config.toml
arch = "tc_resnet"
model = "multi-label audio tagger"
dataset = "struck, bounced, scraped and rolled objects made by modal synthesis"
train_examples = 78125
noise_aug = 0.002
n_mels = 40
hop_length = 160
input = "log_mel"
spec_augment = false
win_length = 512
norm = "batchnorm"
hidden_act = "relu"
depths = [3, 6, 6]
kernel_size = 11
stem = "single"
widths = [96, 96, 96]
num_labels = 32
init = "torch_default"
residual_init = "scaled_by_depth"
optimizer = "cautious_adamw"
learning_rate = 0.0035
beta1 = 0.8
beta2 = 0.999
eps = 1e-06
ema_decay = 0.995
magnitude_pruning = 0.3
max_steps = 10800
batch_size = 256
epochs = 35.4
lr_schedule = "cosine"
final_lr_fraction = 0.1
warmup_steps = 320
weight_decay = 0.05
Rows from block 8 of a small multi-label audio tagger, named by matrix and row number. Rows with one number belong to one channel. Each number is 500 + 40 x the weight over its row's rms, rounded and kept within 0 to 999. All counts start at 0. Numbers have three digits each. After the name is the row's rms in percent of the matrix's.
After each channel's rows are labels from the 100 clips, of 14848, where the channel reaches its highest value: "strongest on" is what is common among them; "loudest band" is the band of the loudest frequency at the time of the peak. Only what is clearly more common there than usual is listed. The data: struck, bounced, scraped and rolled objects made by modal synthesis.
# convs0: first width-11 conv (model.blocks.8.convs.0.weight, 96x96x11, each kernel summed), inputs 0-95
# convs1: second width-11 conv (model.blocks.8.convs.1.weight, 96x96x11, transposed, each kernel summed), outputs 0-95

convs0.9 092:561531481483480511478500508541430487483506393476529477497443546497497516481500513465506552564499451499505514550456501500494497442537470462481502475536491517510508483561572472520509573506575600477419545440508528506451488503486495468570509501589465578509462525423482448609487494514475526542
convs1.9 084:526508491490508494537504526536382403526477499507502596489478469518573511553511493505515516508438474449487508489456494491480517511454542552529490519479451456530514471510504507525445439533456466471471421423470459465517500483536433456388501456518538452508525577485458488490488470470497609525
strongest on: hard striker
loudest band: 1000 to 2000 Hz

convs0.49 068:476528505515486486569427540493479448489507503493387480476504522480491532557462514464463482442515486485503571505488518465532518477537436510473436478483481471482484434489433546500411490487493488480521551532484515526509513457487535388632509507471525495480430505496460512419455577505426510505
convs1.49 071:441490491515493522457569449455497445495547464555502485404486511512557494461524518475501483513488481532550430512498429500467505464472525486545519486499475474440532507537529532448530501454516437498491491539486434502503620465489510456523470531494455426530363549520544451502549464486544573512
strongest on: small; round plate
loudest band: 500 to 1000 Hz

convs0.90 070:470477547445484466505466520453495523493439422476405498563480507532539573492567483463470508448449486458518556526450541536531531424511511551551526504430580480545484441478530542507394533555520506475532471516470519492529463498480474506501483408521548557495546519461438529475478468517464526488
convs1.90 080:394521491510491516452539434531476496606513497500500500461508484483462460512460534539517511523505481464571496474491421507439476495486526502431505463501465531463538486517470477518566396417527463493434479495535473484508514442412553488466479522470429455539393510496510506499559469525528451487
strongest on: striker: soft; muffled (low-pass); membrane
loudest band: 250 to 500 Hz

convs0.64 102:465441498512498464461510547492438494438601544383531547500484495436531522476558491482490495455540387515498519499535403452489513552511524523537463508447489490497524493499517512516544460383493517484524464570488531492501487488507460533508530487453463515459506505450502398461504516483564504486
convs1.64 085:507520500494479503524484523508515396474495544345482508452420496510501501524528513435528500508510484508490489422518451545502479523450507495499489434494451519561496500541506448477446514546482543511531525496500533507509479452507414488459493472493497515501544488509481380461507349508499473534
strongest on: striker: soft; muffled (low-pass); clamped rod
loudest band: 250 to 500 Hz

convs0.66 070:447497518493529499504548493447500431536545513550560487495478487545519515484449502456538472503583481502513497484433479480532529477463502503507585401484490404476500429509431507467437501486524504514507559423492391513441535544459517474573470490461524552489512471449431499486564501469480520445
convs1.66 080:410452495494441398444535538495513495452505503496446495481491471522514522478507529513422498523489488488499459455523532583495513510519503483426538476459499559539555504500595482508508537458484405463481566521459466523463444443595503499419519548547408502477533490450495510499465517491506526540
strongest on: ceramic-like damping; muffled (low-pass)
loudest band: 250 to 500 Hz

convs0.0 131:488441396505473498504491471515334464538498515458507487503442472502436536457484516553524496485511493501448514518491498442513521401529512392411485503508518504491488458502461514436557503505525476519501518530471516486462431524464422507509476504476524568445463444490480509493490493495516445560
convs1.0 108:498537424549500490496500508594375440446501522493486569482506508484480493541519486557562555532511546580551538530509547502520483394459478450483488489535528470488588520466458486424436518531512516460539510443460507447511532448490498494504499454437507490522498553488497426469487488485503489455
strongest on: small; bar
loudest band: 500 to 1000 Hz

convs0.91 130:488530472470502504486500499504491498578517501509456503464519496513518423498519521508493496488511467338495490556458486490502483528507517334509513486522457507552483471465504466495527487473419470412416459476460490500477474475484506529499575482493495561495537515493582491544409449485504483497
convs1.91 095:515538504429567499477478538547619492517516520460519557515519494466533466517503437481462510521519456472500473442477514527534545514512492420466510496497437493501525458483483454459473515475478510499471456403401494451544497521449538563482491524453503474537546567501401572505464600498501500522
strongest on: medium; round plate
loudest band: 250 to 500 Hz

convs0.28 058:404507490459469536505416501520412409493457499471492470511502436497481523486408462427494533512524432492491553454482449550502488491514461483488472491518441513468527591511476476507501512517574552376505506475480458532537457494475561501518506451454517469433490527453494491543517533533510479446
convs1.28 082:541469489471496463530559480472514489498512495518482504494503528505563477362486481510489490498458491540517434576511520531496527488562514500486485521478456417475495539513529479347489516452454459484486497435423450485534620487519465486499504497488469507496483588525558490534496494505504580524
strongest on: repeated hits; steel-like damping
loudest band: 500 to 1000 Hz

convs0.27 063:491450490465557535530506487496485471495498553521485444464524507468506494510505468476509484558441476449518495492479551418503426495438453510513475473457457412435540457508447486488442549485497460423472491515445405456427480473489466535525487512496377504422511559450465473522471501449510469449
convs1.27 087:517493517513446468507521463514493489447544489457507464542525492451432524364488503546443463524542488510509462490582447478474511509474496558495553497437544568489557551448527502535551489445512495538481498438506511545553472513518482507464497559561487482544570539454524570461520515600529443487
strongest on: thin (high-pass); bar
loudest band: 250 to 500 Hz

convs0.39 089:479493502394431506473462525525475449502569521491429456527519489461477450471496456507576495510545509361506471488525444495469488429520463472502450464419513453429498523480508532499482534548493563477510439561468465450484465510450462532521515488524474499445419525462455479477522485497474501437
convs1.39 106:516503498516501418457505492514465534443417445507580518583524486503505535495427480557407530474441497499427496446552526455514449517490488485450465541491498461485591522483480465531504519495554470489506479481563507465496486497515505500463610543492522544489544479513394523489445507498420528521
strongest on: thin (high-pass); mains hum; shape: clamped rod
loudest band: 4000 to 8000 Hz

convs0.70 082:528486440448431473466506490483328486533460498486528497545453477469431497496457573476538573493494503503500516512506501455517547466506456556472497551529464498493536531591497499543504532508566476483446522473483511505478477434407468474494465533522488445577452502497444515554460491502462473485
convs1.70 066:582524476404446510573498466532410480502506530499527639486522499463534452481491470454500583494509495477532504568485510471502519499471480504459499456470433504524516503500480576505485408538484473530561500373522495501455472463489473512505515526512501497531487511432495520494467433434512503508
strongest on: medium; membrane
loudest band: 250 to 500 Hz

convs0.11 120:403489422496524481526496525511490552529551522560466509470526488542495501474495539554565509508504359467507448508443507471524484454447476543492521562507490542500501512478545503503524494441530409442445506442524493494453480459526496500461488408518451579539478502428582496517506496476505517553
convs1.11 119:448457498436516494441471582512486458455481493473480529609490517510470537528502484527490534503470481512476433430522486503527463523530501493481470472463561472525577466497531488495499502446479456401473478500497407404465500519458443494409432506559408505528528449540471532517454508483511474510
strongest on: striker: soft; muffled (low-pass)
loudest band: 500 to 1000 Hz

convs0.34 128:507599531455506382500506515469530520516542529502440499435492500531530504481524510484491481514474485511514491528479516493507464461534532513496515497546456518527483477520485418513503530455389474385501490453405517526496499498373493438505544517504490553517486521509538562502398454519539512473
convs1.34 092:492494493405531501393490464504551483503500506574506569489497530502481537503514501455452492513498514488505469498475486504502444463485486516506480520479486392563444488536502525465489603511521486382452473452503478483490505472502508491577480489535530436507508509551456562529362497510498509572
strongest on: round plate; mains hum
loudest band: 250 to 500 Hz

convs0.10 108:510498489447475460531464346510536510502508524560507482486502536515470537499486512517528510503476432468455447531404476388500492553525485492436498478527466472498496496490505539372494553514483515518523478450421368511465509512510538472523482483477465519505488532501491515477513511511446447473
convs1.10 117:495506500541502439516469455565528556495512434467502444521504484477468544496542473532447518492495497498530481554472485431511473468444506500426512493467570511425512516466501453488499535420498574534501364374489507427496461523467506503530496532498465521553493481508471531560439498537541529562
strongest on: hard striker; rumble; mains hum
loudest band: 1000 to 2000 Hz

convs0.59 120:516521496562519512491493522474553527420555505514564544532504494473517530474506517493494489527522450473510459497436412485457469512502499485515483555512428549498464416499541407531482480535298469456475476439501502462467507437499454516528502554528470521506496503489567488513511479483520495510
convs1.59 095:391478483452488499516447495495552546376495539474507562469555502504526481520509456495424496487478404506499496495483502538503559505524502498513519510487474567506476496495521454543479523524438489657470539459484511483537518506474505479492472498515486466579550515471500516435491568465502447576
strongest on: striker: soft; string; medium
loudest band: 250 to 500 Hz

convs0.50 067:473469502517438513530495522490503449465441454546517487454443555530550502486483496449498499547489506574502477468434416493516500554404538509458514561476486486500560547511543585518451427511594538551521527496492460514502512475512597435476476489522439471465498471462475488550503587489537518538
convs1.50 078:522439537423490452496505523490461486510504499491477426491445473498471531463495578449461479513455488460510430503491491467504486547462498445497453503492483477456512471498548468476520479530387476406482482457399486504467484481476352487445459523514478462521472521468499420547451462485488454479
strongest on: striker: soft; repeated hits
loudest band: 500 to 1000 Hz

convs0.3 142:499538373531409539505490467492380486551484449548553476484411511503550503499483528429522504494564513526499533508513524498503470374523448473548503423505459493493489518537487421514489482421519501520461496494578503502466503502527496491504483515447492451498468516445505552486536497512460500538
convs1.3 120:497496461501468509481526494495373498489502446512469539439555503506428499547518513481522502503514525474485478470525492501488513423483501352556500465473508548498480512519504364494501485462497491421474538482516458503479481448431418481520461495506524421511486551492466510590465512502555496488
strongest on: striker: soft; small; clipping; text has "clipped"
loudest band: 500 to 1000 Hz

convs0.36 104:459470494510529536513317525505485492483474472488523492517490504496526503498499501467547541426591470506473569502492504462517485499556466521493362473445502519496497337526563513519508504489503517492467538511513543536530524485518522501532490511505551497481519526466461486507545522498509523556
convs1.36 093:442517534539519520407532427502500438475452419521550486490484500501565452589519504512411509473456520504509459386528451491490520564423509467477497485532481516438548509526415491445525488497565509442486495543510499495418509470474462503509510561504469487487487499519426460476537499511456541479
strongest on: white noise; thin (high-pass); clipping; text has "clipped"
loudest band: 4000 to 8000 Hz

convs0.12 132:511426554545411412468502491473467573532509448522538500527467486507458483497509493506497509512491481583528519506516552498520379480512452551454508518511563513496522483547523472504500468508519449465460508464415501508515500479463402451516496508526496464504531498481524535542454337505509486511
convs1.12 120:491504498432507522455513496499467445478487515557486461469480518500492457509490522497456511501469485433499476464492494502503469478508503503497482495481468487577499493504497495512465526464506490479430509507519472504495495463481449500507502510526478544513500485508496461494503197483488480479
strongest on: square plate; one hit
loudest band: 500 to 1000 Hz

convs0.31 122:553523500479518449514486481500483533480514518540468448454496437512529506510472442400480503525497491458631448554471524489494511502505443489509510513542477487481537570490521478689495494493510507511497454444508600507451416489500511534518527526486419521500537514494489509511487477483494493542
convs1.31 122:550520471522492439497497485513444449469542482483491516513470572486497559486497507466383572510504475496495560413509528493498534454495500506389524473443487498523512483486457510355510485491498496477523479485431405516496478465485485422497513510522507549489607485493514543490501514573499492475
strongest on: thin (high-pass); striker: soft; mains hum
loudest band: 500 to 1000 Hz

convs0.52 108:503482523496529553580465497472563480482491503504531525535513517502519569496482484499495538530475516561406444429455509518519560522459516576509511521492461477495486531555501597422524451422562483519526499468524424504529482500512541543427481436505512521462513499472491521510537642468490486559
convs1.52 110:477477493429491483448509493442473481500500466470418432425500457522442422527479526441457478490464557404481453492521455480485442504514497424515493472500504469575469498524533453513522496509457491440445490490474479504462505502464384510516499565520510497464506461493486381459518419487504487457
strongest on: scraping; membrane
loudest band: 500 to 1000 Hz

convs0.87 101:462473499490514533503380489470486498474480516497517509517513483519494503501477482354549509449548462515515547446456519452497505502500493533465413465506447524506506293593513527490484473510506508506491492494519505485481538495496504508554445506499513500487489465488516511486509543412503492529
convs1.87 078:528514535568498474475521469492523456524444523562516479506512512521596507626510524473418502513471538499500512418454466521493499531492482511465484516604493563496497507502502564458551395461516531467509499532478425515501502440486502504475526578524480519470467419537420496515521497499418485517
strongest on: reverberation; text has "room"; text has "reverberant"; striker: soft
loudest band: 250 to 500 Hz

convs0.42 062:464488508512474529446588566449472518505510443487496490510477428529496474501496444487563499510577479503461502449473492509503503479502516476512558508531490443429481477479450531515491433492471497451484588504492468525475492438415481527514488475501504468491394406503444458441503506375508525428
convs1.42 094:431456478501496430507511665496501527458518553509491530501514483500505532417536509513507542519550433503572508517499537509538569464574498528520478470533556492520551436492531527494500485386499388510498526516432485490469492498535535509461553501511480495513511436449520547520484500462497488515
strongest on: wood-like damping; bouncing; action: repeated hits
loudest band: 250 to 500 Hz